python train.py --model="multi-label image tagger" --dataset="simulated telescope pictures of galaxies" --train_examples=97500 --image_size=64 --crop_scale_min=1 --horizontal_flip=false --color_jitter=0.1 --arch="swin" --norm="layernorm" --norm_position="pre" --hidden_act="relu" --mlp_ratio=2 --head_dim=48 --fused_qkv=true --bias="none" --qk_norm=false --parallel_block=false --inner_norm=false --drop_path=0.15 --patch_size=[4, 4] --conv_stem=false --depths=[4, 4, 4] --widths=[64, 128, 256] --num_labels=16 --mixing="mixup" --init="trunc_normal_002" --residual_init="zero_last" --optimizer="muon" --muon_scale="match_rms_adamw" --learning_rate=0.0031 --momentum=0.95 --nesterov=false --orthogonalizer="polar_express" --adamw_lr_other_params=0.00092 --max_grad_norm=1.0 --max_steps=30000 --batch_size=64 --epochs=19.7 --lr_schedule="cosine" --final_lr_fraction=0.05 --warmup_steps=1500 --weight_decay=0.1 --adamw_weight_decay_other_params=0
Rows from block 3 of a small multi-label image tagger, named by matrix and row number. Rows with one number belong to one neuron. Each number is 128 + 24 x the weight over its row's rms, rounded and kept within 0 to 255. All counts start at 0. After the name is the row's rms in percent of the matrix's.
After each neuron's rows are labels from the 100 images, of 14976, where the neuron reaches its highest value: "responds to" is what is common among them. Only what is clearly more common there than usual is listed. The data: simulated telescope pictures of galaxies. In brackets: how many of the 100.
# fc1: MLP up (model.blocks.3.mlp.fc1.weight, 128x64), inputs 0-63
# fc2: MLP down (model.blocks.3.mlp.fc2.weight, 64x128, transposed), outputs 0-63

fc1.78 080 [143 130 146  96 115 161 189 140 154 115  78 111  97 146 161  87 104 120 136 130 146 165 127 113 140 118 103 119 139 165 164 114 129 135 123 103 105 169 128 160 102  96 168  98 123 116  98 136 151  99 131 117 102 117 135 118 144 110  97 168 147 149 122 108]
fc2.78 082 [167 110 124 120 150 111  92 156 137 114 152 129 144 129 126 120  96 150 149 167 123 130 116 123 204 105 103 150 160 109 131 141 157 135 146  91  98 116 110 106 110 115  77 161 151 130 143  92 129 153 123 159 110 156 121 105 115 159  91  91 142 127 123 120]
responds to: edge-on disc (67); star cluster (33)

fc1.14 089 [102 123 144 158 145 148 118 159 169 127 126 158 132 121 146 137 116 157 144 152 151 106 110 168 112 149 165 161 158 104 108 180 113 127 103 128 153  96 136 156 141 139 127 109  92 137 119 121 119  97 118 109 134 165 113 144  73 118  67 102 110  97 118 115]
fc2.14 093 [155 101 158 128 106 112 134 153 149 143 164 132 105 110 132 140 120 173 143  94 119 135 104 125  98  81 127 164 132 118 132 188 104 105 160 157 163 130 147 151 141 167 115  98 120 152 129 139 154 113 128 112  90  73 144  92 123 115  90 128 120 108 136 120]
responds to: edge-on disc (69)

fc1.28 078 [129 172 103 171 178 146 132 104 131  85  93 154  70 165 105 160  94 116 130 133 129 142 125 131 116  96 126 143 130 107 154 168 140 100 119 107 184 132 161 165 120 145 139 119 111 119 123 127 118 121 105  83 126 144 147 112 147 109 122 138 132 107 148 124]
fc2.28 085 [130 116 137 168  92 122 154 136 135 145  83 123 153 119 116 133 114 137  86 104 163 127 142 152 123 152 117 172 108 103 118 131 128  83 103 114 118 111  99 142 132 143 176 153 108 109 172 111 119 123 161 178  95 131 141 162 159  89 108 113 122 157 121  97]
responds to: noisy (91); irregular (38)

fc1.64 096 [150 130 172 132 121 140 124 142 111 114 100 145 193 128 152 128 111 153 108 128 132 149 141 118 124  89 127  95 100  87 166  99 127 126 148 169 131 160 145  90 130 155 126 101 148 127 143 137 142  76  94 141 179 128  97 138  96 116 127 135  91 118 150 142]
fc2.64 087 [147 134 123  87 134  93 154 115 118 128 174  77 129  87 159 138 133 112 127 164 135 116 146 141 118 129  97 156 147 121  77 129 109 145 128 143 116 108 150  66 161 108 109 151 106 136 106 145 190 117 136 129 147  92 133 140 128 128 124 158 164 109 134 127]
responds to: star cluster (77)

fc1.102 115 [127 128  89 118 116 108 137 124 116  86 138 123 134 174 123 168 161 174 108 159 134 146 154 135 124 131 100 161 114 104 167  95 152 144 105 160 182 137  96 150  91 148 112 156  72 112 124 141 129 111 121 116 152 111 128 135 121 130  91 139 154 124 149 109]
fc2.102 122 [149 102 114 113 129 157 135 153 126 141 134 142 193  91 114 127 108 104 115 124 121 133 159 165 119 118 166 153 146 127 102 102 142 111 152 140  80 150 106 137 149 100 121  81 146 124 136  96 110 119 127 181 134  90 144 116 143  83 102 172 108 137 144 138]
responds to: ring galaxy (58); tilted (49); lensed arc (41)

fc1.105 132 [128 141  87  72 122 126 119 126 120 160 124 100 118 184 148 140 162 165 129 147 104 155 101 132 101 135 140 158 104 106 188 130 140 108 112 139 137 113 160 124 107 137 131 123  87 111 126 139 137 105 160  96 136 143 102  76 135 144 136 146  99 171 135 124]
fc2.105 146 [129 106 133 149 132 151 118 188 130 109 163 114 181  96 105 140 101 106 133 133 104 148 136 158 106 121 141 122 151  96 104 116 126 120 141 108  93 167 126 119 134  86 135 124 193 141 128 129  97  76 112 178 153 131 119 108 113 119 117 164 114 126 127 128]
responds to: bright star with spikes (74); irregular (38)

fc1.20 129 [133 113 135 122 136 160 123 128 169 134 137 156 158 128 131  90 132  90 134  96 163 104 148  93 136 156 140  84 102 150 110 127 164 146 127 112 122 192 122 133 105 109 141 158 154 132 158 135  86 138  96 100 129 125 142 150 129 103 126  67  97 101 122 131]
fc2.20 129 [ 93 100 124 142 138 143 120 140 127 107 206 136 150  81 136 113 135 132 171 117  99 119 111 142  94 137 150 118 157  90 147  69 128 100 133 123 130 131 126 131  87 133 121 168 151 150 130 144 116  87 141 176 126 101 114 123 166 143 126 112 124 146 133 121]
responds to: many-armed spiral (51); tilted (41); winding: anticlockwise outward (38); irregular (33)

fc1.51 092 [147 120  89  66 110 145 119 131 135 130 156 106 143 132 121 137 135 146 147  85  97 145 124 153  79 143 158 116 103 127 131 137 163 116 201 141 116 138 167 144  94 103 143 142 115 129 145 126 165 109 109 129 110  74 115 104 114 134 155 130 136 137 100 144]
fc2.51 092 [130 149 165 133 132 106 122 112 104 112 108 208 135 150 114 150 162 101 131 107 160 114 114 130 151 133 116 109  84 125 132 115 112  96 114 120 173 119 114 190 131 119 107 133 116 117 139 144 136 149 123 108 137 107  78 122 169 119 147  92 109 163 105 118]
responds to: two-armed spiral (95); tilted (62); winding: clockwise outward (55); winding: anticlockwise outward (44)

fc1.43 118 [ 91 137 160 196 148 101 139 168 156 102 140 163 140 171 142 153 127 103  97 103 116 126 135 138 139  99 112 101 108 139  98  70 120 120 127 125 138 136 116 107 146 127 128 153 139 134 143 110 119  81 139  88 127 152 112 147 137  89 118 149 123 162 110 155]
fc2.43 098 [ 96 149  76 130 162 105 147 105  96 139 144 165 156 134 104 116  93 141  92 122 139 122 142 129 126 143 125 141  84 124 138 129 115 117 156 120 152 125 195 140 109 108  78 141 118 102  94 156 134 146 121 174 144 165 126 114  93 139  94 156 131 125 143 122]
responds to: merging pair (93)

fc1.121 079 [135 116 167 128 116 142  86 112  92 137  80 130  88 127 131 136 132 156 178 150 126  99 144 131 125 118 145 138 122 143 151 137 130 132  86 140  99 147 101 100 118 130 131 146 133 133 116 131  52 144 123 109 153 122  83 178 184 117 148 123 126 148 113 124]
fc2.121 093 [125  61 138 114 154 128 133 120 202 123 161 100 155 153 136 129 126 118 132 107 146 101 112 107 130 138  98 141 160 153 108  90 150 144  87 155 135 140 133 139 149 134 103 112 122 119 141 101 156 137 117 150  80 147 171 104 104 117 117 107 144 131 145  94]
responds to: two-armed spiral (26)

fc1.50 041 [137 130 114 110 113 134  86 107 146 120 123 135 143 170 115 116 124 125  83 157  87 166 167 159 105 117 131 148  95 154 131 166 155 112 152 151 122 114 163 149 145  78 116 152 155 153 107 118 105 118 105  87 121  94 132 131 148 118 164 121 101 153  91 145]
fc2.50 041 [158 187  84 135 124  84 140 106 128 114 141 141 131 109 125 117 128 108 145 101 100 132  81 137 164 125 153 136  81 131 160  95 101  91 159 128 172  98 124 134 148  98 119 140 149 152 142 150 165 119 144 123 118 103  81 140 151 113 127 131 144 155 133 143]
responds to: two-armed spiral (83); tilted (59); winding: clockwise outward (55); winding: anticlockwise outward (45)

fc1.81 119 [ 81 155 167 178 171 133 156 144 164 114 153 158 129 115 134 122 108 118 126 121 151  97 111 139 117 136 101 126  90 173  94  89 135 134  97 131 101 148 130 133 118 120 140 164 123 158 123 125 117 104 128 116 117 144 126 127 162 120 114 111  88 143  66 101]
fc2.81 099 [100 120 110 108 106 124 113 140 110 167 168 159 170 130 130 120 129 152 153 165 114 137 128 141  83  75 117 106  95 115 138 116 129 113 189 125 152 138 150 135 124 123 109 146 172 101 130 121 127 115 110 132 125 159 164 130  85 156  82 117 134 138 164 106]
responds to: merging pair (98)

fc1.111 103 [156 151 119 142 122 154 144 110 138 104  82 154 115 134  86 115 113 107 137  42 107 116 100 142 101 108 119 179 122 126 149 129 150 125  65 111 127 148 110 164 161 114 127 129 151 144 109 148 102 131 146 137 119 157 155 144 150 127 127 129 128 155 119 106]
fc2.111 121 [106 167 149  92 140  73 104 127  98 145 122 127 109  91 192 130 135 155 138 134 165 156 127 111 168 135  98 123 143 120 136 126 138 119 127 107 136  92 164  84 153 121 124 130 136 144 135 115 167 123 139 119 118  98 116 164 138 154 124 157  79  99 144 108]
responds to: winding: clockwise outward (54); many-armed spiral (42); two-armed spiral (42); winding: anticlockwise outward (42)

fc1.56 128 [ 83 169 117 135  51 133 121 163 105  99 139 141 152  98 127  85 139 163 114 143 128 153 140 158 130 186  84 149 139 135 150 120 111  95 110 178 165 127  95 127 134 142 139 133 125 120 162 120 136 139 126 108 127 152 108 133 116 120 107 131 120 122 127 111]
fc2.56 084 [131 126 137 128  70 162  84 121 106 132 129 164 109 114 131 118 107 141 118  85 117 150 154 125 108 159  55  76 135 113 168 118 178 152 129 153 113 115  81 129 132 150 139 123 133 116 141 150 140 144 140 117 109 123 158 142 115 126 110 134 153 144 165 129]
responds to: many stars (88)

fc1.104 101 [127 129 103 116 102 133 138 105 159 121 171  97 129 158 174 108 143 108 134 140 138 119  92 155 118 208  99 113 128 108 137 130 143 112 106 150 111 142 119 123 108 124 106 127 138 149 124  84 135 172 122 124 103 109  88 129 106 141  95 181 112 164 114 141]
fc2.104 094 [139 131 149 132  75 162 123 128 154 157 122 142 139 170 152  91 112  94 106 103 156  73 158  96 120 151 117 125 117 116 151 141 120 150 111 146 170 134 161 145 142 127 157 143 123 130 120 148 116 142 124 156 118 130  90 102 113 112 114 143  75 131  72 104]
responds to: many-armed spiral (70); tilted (56); winding: anticlockwise outward (41); winding: clockwise outward (33)

fc1.117 088 [ 75 105 139 109 102 126 124 134 133 162 137 137 112 119 106 160  81 138 128 130 182 104 116 156 120 150 182 114 104 159 141 109  95  99 146 113 111 160 143 106 143 106 118 136 133 123 160 133  98 124 121 114  98 135 132 197 130 157  84 124 130 143 136 110]
fc2.117 085 [137 133 128 135 142 105 105 155 145 120 116 128 150  96 142 112  70 150 192 135  74 170 138 125 131 124 135 115 105 128  77 154 142 125 154 143 126 133 140 162 163 120 107  78 138  99 103 160 146 117 126 171 123 117 106 111 120 126 125 145 155 138  87 143]
responds to: many stars (62); round elliptical (31)

fc1.89 101 [147 145 149 137 134 111 141 172 152 123 131 120 164 115 188 118 115 155 108 177 157 140 130 160 115  70 127 127 130 136 147 107 133  85 149 134 113 127 123 134 121 175 106 160 114 100 100 114  98  89 139 132  91 134 146 124 103  99  94 142 114  89 132 129]
fc2.89 099 [149 119 182 134 123 105 130 132 146 138 151 115 149 155 135 120 176 108 160 129 119 172  59 133 133  84 126 156 156 178 142 146 120 134 122  96 136 130 129 147 110 111  88 117 111 112 114 160 138 148 134 127  96 120 132 101 123  73 109  89 134 138 116 130]
responds to: merging pair (26)

fc1.7 105 [138 121 146 163  88 146 138 158  86 127 160 140  94 138 119 147 121 142 100 105  88 194 111 143 126 123 132 124  66 145 168 110 125 141 169 140 110 121 118 117 163 118 166 136 114 140 134 154 149 121 141  80 112 142 121 100 101 109 119 108 149 121 115 105]
fc2.7 102 [117 127 124 129 167  92 120 111 114 134 134 160 167 155 162 142 115 112 166 146 132  76 153 138 129 137 132 119 133 102  84 107 141 102 155 152 129  81 131 149 123 143 102 123 118 155 105 141 144  97 145 154 118 143  73 117 133  92 164 124 140 121  79 167]
responds to: star cluster (93)

fc1.126 099 [190 146 134 170 125 130 118 141  97 147 132 128 103 109  77 111 101 147 132 140 135 165 126 166 122 135 127  89  95 152 154 104 134 146 135 142 139 111  66 113 135 167 146 145 140 148 123 152 140 132 115 100 121 160 100 124  71 107 133 135 112  92 130 129]
fc2.126 098 [122 157 135 150 161 110 159 102  81 108 172 106 155  95 159 105 104 108 158 145 108 134 140 116 139 137 173 125  82 140 104 144 139 142 120 134 107 121 151 122 127 142 137  99 119  93  71 174 149 133 123 148 153 123  98 122 123 106 155 166 142 129 116  95]
responds to: star cluster (92)

fc1.52 078 [154 169 122  85 152 138 127 122 134 162  89  98 106 153 119 102 160  98 164 103 175 109  99 129 141 174 121 164  72 123 136 146 124 123 111 130 137 134 131 127 120 177 157 110 102 118  95 129 103 133 138 123 123 141 123  87 143 142 153  97 120 138 142  95]
fc2.52 089 [141 113  98 127  94 123 148 145 107 148 140  94 115 153 155  99 122 140 129 120  88 148 136 115  93 160 128 152 125 156  90 148 133 147 144 158 111 104 129 135 114 146 104 119  59 174 128 151 155 102 154  99 148 150  84 122 154 126 119 123 127 185 107 129]
responds to: winding: anticlockwise outward (42); many-armed spiral (37); lensed arc (29)

fc1.101 109 [ 82 144 130 143 133 167 125 156 167 154 118 164 177  94 127  76  89 149 119 119 144 114 145 159 133 117 101  91 144 102 119 133 147 145 151 132 123 150 109 144 108  90 130 139 124 172 160 138  81 132 133 119 114 114 104 108 142 144 136 149 117  86  96 135]
fc2.101 112 [164 134 113 137 120 104 100 131 104 117  97 109 118 200 136 175 120 140 106 110 137 141 120  88 118 135 151 140 120 145 142 131 117 134 106 154 121  87 147 150 107 140 147 129 109 158 113 100 142 110 121 112 109 178  85 133 175  70 137 125 133 163 149 137]
responds to: merging pair (58); ring galaxy (42)

fc1.49 118 [132 137 157 131 149 109  89 167 132 178  89 127 119 156 119 144 136 136 109 105 154  91 104 128 117 171 131 108 129 128 156 122 152 117  82 138 121 138  75  97 139 157 103 157 141  99 117 140 124 112 161 108 162 134 121 146 164  85 100 165 107 137 135 139]
fc2.49 105 [126 157 103 142 131 112  98 147 100 114 148 144 167 127 141 122 183 141 127 144 131 103  75 117 155 111 173 120 150 114 142 117 160 149 111 121 145  64 152 160  95 134 102 110 119 110 144 112 126 106 145 165 118 110 139 146 101 149 160 134 134 113 114  76]
responds to: tilted (60); two-armed spiral (49); winding: anticlockwise outward (48); many-armed spiral (43)

fc1.2 119 [166 138 145 124 120 144 165 172 166 112 162 135 102 134 118  72 108 132 137 133 121 136 108 109 131 134  83 123 146 141 164  89 148 147 123 148 116 133 112 127  83 111 160 148 126 128  74 144 162 128 162 103  94 129 155 101 144 138 109 118 138 110 118  79]
fc2.2 110 [158 102 119  92 117 116 115 151 129 144 109 117 156 122 131 145 155 108  94 119 137 125 134 114 146 133 145 121 166  98 108 168  84 123 186  88 107 132 143 129  88  97  91 135 100 170 159 115 134 121 119 123 142 170 103 117 158 149 150 113 144 147  89 159]
responds to: star cluster (95)

fc1.84 156 [123 163 176 133 112 142 130 124  82 100  85 170 121  99  91 104 118 153 133 147 120 134 126 165  72 123 130 150 162 133 176  97 108 135 131 150 141 142 111 113 117 158 141 138  83 167 142 107  78 147 129 107 132 119  98 144 140 126 108 133 129 139 138 117]
fc2.84 166 [125  79 108 130 112 110 138 129 175 124 113 131  97 128  92 138 155 102 105 130 162 122 106 126 132 123 155  99 119 155 115 139  87 141 138 103 103 141 169  87 138 112 115 135 116 132 158  75 109 169 140 167 124 122 175 147 119 158 132 134 141 158 175 107]
responds to: many stars (84)

fc1.59 085 [113 154  70 132  94 170 107 119 162 164 119 148 159 125 137 104 142 137 148 121 122 130 112 111 109 154 104  91 124  90 114 136 154 135  51 149 136 160 152 152 107 126 115 139 113 162 150 127 118 139 109 147 114 120 143 120 166  99 110 147 134 143 117  88]
fc2.59 094 [167 127 153 113 166 153 113 108 137 188 124  83 138 102 149 136 146 108 147 141 122 122 113 145 101 126 174 151 109  87 141 107 118 167 113  97 121 123 143 123 140 154 117 138 152 150 130 114  97 106 123 135 122 154  90  82 171 143 121 154 120 103  89  98]
responds to: lensed arc (54); small (54); tilted (40); ring galaxy (26)

fc1.119 094 [111 142 106 146 128 135  97 133 135 150 106 156 122 137 129 128 105 143 125  83 125 152 141 150 178 115  82 109 131 135 188 132 125  98 120 151 130 107 118 142 125 139 135 132 133  77 144 100 104  95  85 116 109  95 163 120 187 146 131 111 164 141 168 113]
fc2.119 092 [141  54 132 151 122 138 106 152 114 154 130 119 138 100 128 142 156 146 134 139  96 126 131 117  75 159 115 126 159 136 115 167 117 119 126 110 122 132 133  91 149 149 160 153 106 134 120 147 103 171 135 116 115 143 141 117  78 136 116 133  56 137 114 164]
responds to: ring galaxy (25)

fc1.32 109 [ 85 150 131 153 139 125 143 133 139  93 166 141 123 140 113  63 121 167 173  96 125 145 162 107 119 133 155 140 124 151 125 145 139 129 136 121 147 131 139 124  70  95 116 131 144 112 167 107 146 161 121 159 111 109 135 148 106 111 119 105 141  65 135 104]
fc2.32 088 [116 131 102 149 144 100  99  92 134 126 142 143 151 136 185 114 150 166 125 124 109 100 126 169 122 117 166  95 156 122 157  99 140 150 113 116 131 159 112 111 124 123 103 140 137 149 112 128 155  65 120 123 119 125 127 106 182 143 146  97 117 125 118  65]
responds to: many-armed spiral (62); winding: anticlockwise outward (61); tilted (58)

fc1.53 103 [115 127 123 136 152 138  92 179 109 182 164 109 139 177 126 144 138 116 195 138  99 114  78 124 100 147 126 122 108  91  99 125 110 121 142  86 125  95 134 143 129 126 146 151 110 121 170 129 104 146 126 115 103 108 117 132 146 138 143 135 128 157  95 102]
fc2.53 104 [178 107 143  85 103 167 105 176 151  87 147 117 104 104 148 123 135 176 137 148 140 136 150 155 165 143 117 115 138 110 119 162  97 126 125 111 114 134  83 133 154 143 137 108 110 127 132  69 109  97 110 122 148 126 120 150 147 111 144 113 140  98 161 124]
responds to: noisy (95); edge-on disc (49); flattened elliptical (39)

fc1.74 107 [ 97 133 133 143 116 135 112 128  91 100 102 177 107  98 120  73 145 163 142 145 133 180 132 145  93 129  99 142 169 123 169 153 118 114 129 158 138 135 117 127 135 150 145 103 123 145 155 111  57 121 142 128 138 127 101 118 149 101  89 127 155 132 138 142]
fc2.74 104 [150  77 146 118 115 124 133 104 115 137  84 121 116 118 101 158 188 129  93 113 145 150 124 115 116 121 191 137 154 159 128 172 102 136 150 112 115 100 177 121 138  77 111 148 109 140 150  82 129 124 132 155 124 129 133 147 103 144 119 152 111 117 128 120]
responds to: two-armed spiral (25)

fc1.30 117 [125  96 137 116 119 146 164 126 141  82 167 135 127 166 148 102 143 106  94 146 112 155 187 131 134 156 125 134  91 117 143 102 117 124  81 146 154 131 103 119  94 133 126 178 142 116 108 131 117  98 117 143 126 104 186 116 102  99 117 169 114 139 134 119]
fc2.30 116 [107 143 152 121 122  95 125  95 149 134 115 187 128 151 157 116 137 172 149 145 183 103 170  85 160 133 155  83 106 131 119 142 150 113 100 129 135 142 105 125 151 129 114 119 144 101 128 141  95 157 121 130  69 125 113 159 103 103 117 113 104 130 130 125]
responds to: irregular (72); small (50)

fc1.69 062 [149 125 138 176 144 156 121 155 131  96 184 144 101 156 140 130 129 140  89 119  99 130 178 140  87  88 144 119 140  91 128 100 126 120 126 124 155 121 160 111 176 128 123 118 120 134 120 118 111 104 164  86 122 103 122  80 149 128 170 130 145 124 137 151]
fc2.69 060 [138 127 100 129 103 105 145 157 140 123  63 133 139 146 148 118  99 116 145 146 118 140 115 136 148 118  98 125 146 122 104 141 147 138 132 156 162  87  79 147  67 162  87 153 116 128 121 129 138 115 115 121 127 147 130  86 175 156 164 164 113 110 145 154]
responds to: star cluster (78)

fc1.98 101 [190 124 117 115 135 144 114 107 145 128 106  94 167 110 166 136 119 167  90 100 111 118 145 113 109 102 170 135 127 156 116 149 157 157 105 161 118 146  93 103 118 168 133 101 161 146 108 174 107 120 108 153  98  96 113 139 127 116 141  96 133 119 147 115]
fc2.98 122 [111 104 133 140 118 164 154 129 126 160 131 130 131 133 124 141 127  93 118 117 123 130 188 168  79 153 109 163 119 132 132 141 132 121 142 115 129 188 114  88 145 140 167 160 155  88 129 110 129  93  94 106 102 115 145 154  97 127 100 121 133 162 120  86]
responds to: many-armed spiral (45); winding: clockwise outward (45); barred spiral (44); winding: anticlockwise outward (44)

fc1.58 102 [120 150 109 141 106 172  91 168 119 148 131 135 138 141  91 137 107 191 124 112  90 128  86 112 126 124 148 100 104 119 116 157 125 141 140 104 155 158 145 147  90 115 140 146  97 118 125 186 123 101 137 119 108 113 165 128 117 169 148 158 133 120  98 107]
fc2.58 099 [124 151 125  73 149 126 130 157 169 158 106  92 142 108 157 125 121  87 162 122 153 120 113  94 128 164  94  87 152 171 134 104 156 147 109 122 101 102 148 130 153 140 122 121 157 144 142  80 157 127 159 113 147 101 100 118 138 115 151  96 115 129 124 145]
responds to: edge-on disc (82); bright star with spikes (53)

fc1.88 078 [148 115  93 149 118 157 122 144 149  81 117  77 125 125 113 149 120 164 123 139  95 107 130 117 105 126 171 137  99 114 158 141 159 121 169 180 159 133 120 107 129  71 142 109 155 132  82 146 134 150  91 118 103 136 120 154 140 103 150 106 137 143 130 108]
fc2.88 090 [128  96 139 114 142 131 144  84 120 125 122 131 121 154 111 169 134 143 133 128  86 130 135 138  69 145 115 128  66 124 113 159 105 157 120 183 143 145 132 152 163 117 129 155 119 139 160 144 131 111  85  94 127  85 118 155 157 130 120 116 122 142 140  78]
responds to: tilted (66); winding: clockwise outward (59); many-armed spiral (55); winding: anticlockwise outward (39)

fc1.10 100 [141 114 106 182 127 132 138 153 116 115 140 137 132 121 121 114  99 135 151 114 120 192 131 133 154 110 137 106 104 148 141 143  94 145 120 194 100 158 119 103 113 164  89 114 132 169  68 111 112 110 144 141 104 133 103 124  84 133 155 130 138 145 116 121]
fc2.10 109 [131 157 164 148 168 124 160 104 149 151 136 105 113  79 172 121 111 135 130 139  79  82 149 137 118 120 140 119 132 148 133 117 145 118  96 128 110 111 104 115 158 115 189 103 134 117 150 143 130 126 155 123 180  99 105 124 110 106 173 109 101 137 118 108]
responds to: star cluster (100)

fc1.8 026 [109 129  96 125 139 113 132  96 141 159  88 149  73 117  89 145 141 167 157 121 148 123 130 150  83  98 120  94 155 119 128 138  95  96 140 135 127 146 146 141 154 153 153 122  96 106 159 116  92 108 162 137 108 111 121 185 140 104 130 156 104 147 132 110]
fc2.8 028 [129 118 122  96 139 126 111 120 137 151 139 125 171 147 149 147 103 132  99 157 115 125 118  80 172 144 113 153  92 145 108  81 129 115 127 150 175 131 119 160 109 144 108  81 182 123 115 175 155 133 174 128 100 155 127 121 124 139 112 102 115  98 114 133]
responds to: round elliptical (48)

fc1.90 067 [162 126 100 119 127 145 109 115 166 106 132 111 108 170 124 162 133 144 101 142  97 123 107 151 104 138 127 135  90 118 132 149 134 108 181 135 161 158 126 114 120  72 167 149 144 150 129 119 145 124  49 114 107 114 103 139 132 114 152 131 143 132  86 144]
fc2.90 067 [134 146 131 119 135 127 114  79 101 131 122 165 116 147 137 149 127  97 125 102 109 139  98 116 116 125 152 143  44 153 125 120  95 119 147 140 164 101 112 181 161 114 112 167 140 140 145 174 123 147 100 118 145  95 109 139 166 143 111 122 110 149 107 119]
responds to: tilted (86); winding: clockwise outward (62); two-armed spiral (53); many-armed spiral (47)

fc1.79 099 [109  93  77 144  98 138 152 104 145 160 161 138  94 154 121 109 117 111 110 119 127 107 114 130 106 108 147 155 122 118 178 109 104 150 145 148 149 161 117 149 145 151 132 120 143  83 106 166  75  97 145 175 127 150 133 122 109 145  95 127 140 165 112 127]
fc2.79 096 [ 95 120  98 165 158 152 104 144 132 179 107  97 140 113 158 136 110 137 108 123 101 104 101 110 169 152 102 163 160 127 126 152 148 102 122 119 136 106  67 150 117 175 123 130 123  97 161 139 116 164 149 157 126 134 115 125 135 150 127  89 134 119  99 119]
responds to: bright star with spikes (96); noisy (86)

fc1.75 109 [ 74 139 119 110  70 146 124 162 139 122 138 132 133  92 118 135 117 131 142 171 116 155 122 126 133  93  84 103  92 141 103 141 143 146 101 172 122 128 144 153  89 138 127 128 151 131 121 132 143 115 126 104 135 133 117 206 125 127  99 140 144 151 163  98]
fc2.75 094 [152 162 130  75 116 140 111 109 156 155 135 156 128 108 166 160 158 101 124 123 106 137 129 122 158 139 102 109 143 132 131 118 181 112 132 131 149  72 123 150 107  92 141 133 118 179 128 153  96 125 149 115 105 139  90 109 146 148  90 105 154 118 144  94]
responds to: lensed arc (69)

fc1.72 113 [126 107 100  86 136 156 111 138 153 121 146 160 156  78 104 157 113 135 172  97  94 130 144 156 116 137 161 104 140 123 115 144 101 111 103 129 111 115 116 138 134 133 115 129 149  93 132 125 123 162  63 139 117 121 147 173 144  99 176 137 116 149 131  86]
fc2.72 090 [142 128 101 102 111 128 120 130 116 141 123 121  94 155  84  99 133 122 137 151 128 122 120 135 113 157 163 157  81 143 130 157 135 129 118 132 167 122  95 119  85 167  96 141  52 111 125 149 152 144 133 139 112 147 138  82 140 136 144 148 181 151 139 105]
responds to: irregular (100)

fc1.71 092 [164 129 124 136 147 147  97  92 152 143 151 177 147 119  99 150 130 163 139 106  81 176 136 116 148  78 146  87  93 128 121 120 169 163 101 147  92 123 108 143 117 174 125 126 137 156 107 119 113 119 106 147 129 120 141  86 113 126 131 116 149 111 119 119]
fc2.71 094 [135 156 124 134 171 107 145  90 110 127 129 119  98  88 135 118 135 112 148 151 130  77 144 156  84 148 138 142 117 110 119 138 115 116 134 142  77 164 129 112 173 142 126 108  99 105 175 175 139 100 121 125 157 160  98 123 122 100 146 170 145 147 116 117]
responds to: star cluster (100)

fc1.13 112 [168 130  82  59  98 140 137 108 177 144 110  94 101 165 108  94 138 130 122 151 103 187 133 149 123 139 157 143 124 122 141 163 157  94 106 109 166 120 139 115 143 138 148  96 119 119 109 119 156 120 128 134 136 104 107 134 119 128 160 148 135 126 145 111]
fc2.13 112 [ 59 119 132 137 142 117 118 100 108 102 163 152 164 114 117 122  87 125 180 149 131 130  95 159 110 108 135 102 137 116  98 137 125 113 138 140 128 130 160 164 123 133  82 154 158 110 129 121  66 114 129 161 128 147 143 118 113 162 130 121 118 149 169 145]
responds to: noisy (92)

fc1.123 102 [123 152  97 148 107 147 152 114 149 147 146 160 138 152 130 138 142 125 110 118 124  83 128 130 105 116  86 186 158  87 117 122  90 157 110 139 132 140 126 170 104 143 144 116 122 140 115 141 102 138 108 170  75 183 135 129 101 127 118  92 148 117 121  90]
fc2.123 103 [159 140 128  93 142 117 125  87  89 124 104 103 128 120 137 122 137 145 144 131 146 157  91 142  91 149 131 121 142  84 131  88 170 145 135 139 149 103 111 146 169 121 137  80 108 124 113 106 152 182 162 115 148 105 107 132 179 135 112 165 120 150 106 126]
responds to: many stars (71); round elliptical (32)

fc1.122 121 [107  97 117 126 126 142  87 123  94 157 103 156  84 123  93 127 151 162 189 120 139 138 128 156  84 141 110 142 163 130 161 155 112 143 142 155 124 120 137 135 160 149 135 123  76 109 143  87 106  91 156 139 135 120 117 135 149  96 113 154 131 152 138 109]
fc2.122 138 [114 121 125  97 132  95 112 109 141 177 123  91 134 123 118 144 119 134 132 159 147 113 143  80 166 134 136 134 125 150 100  87  90 157 150 121 154 152 136 132  94 154 103  89 141 157 168 112 156 132 131 111  80 186  96 131 120 151 138 118 113 118 142 152]
responds to: round elliptical (25)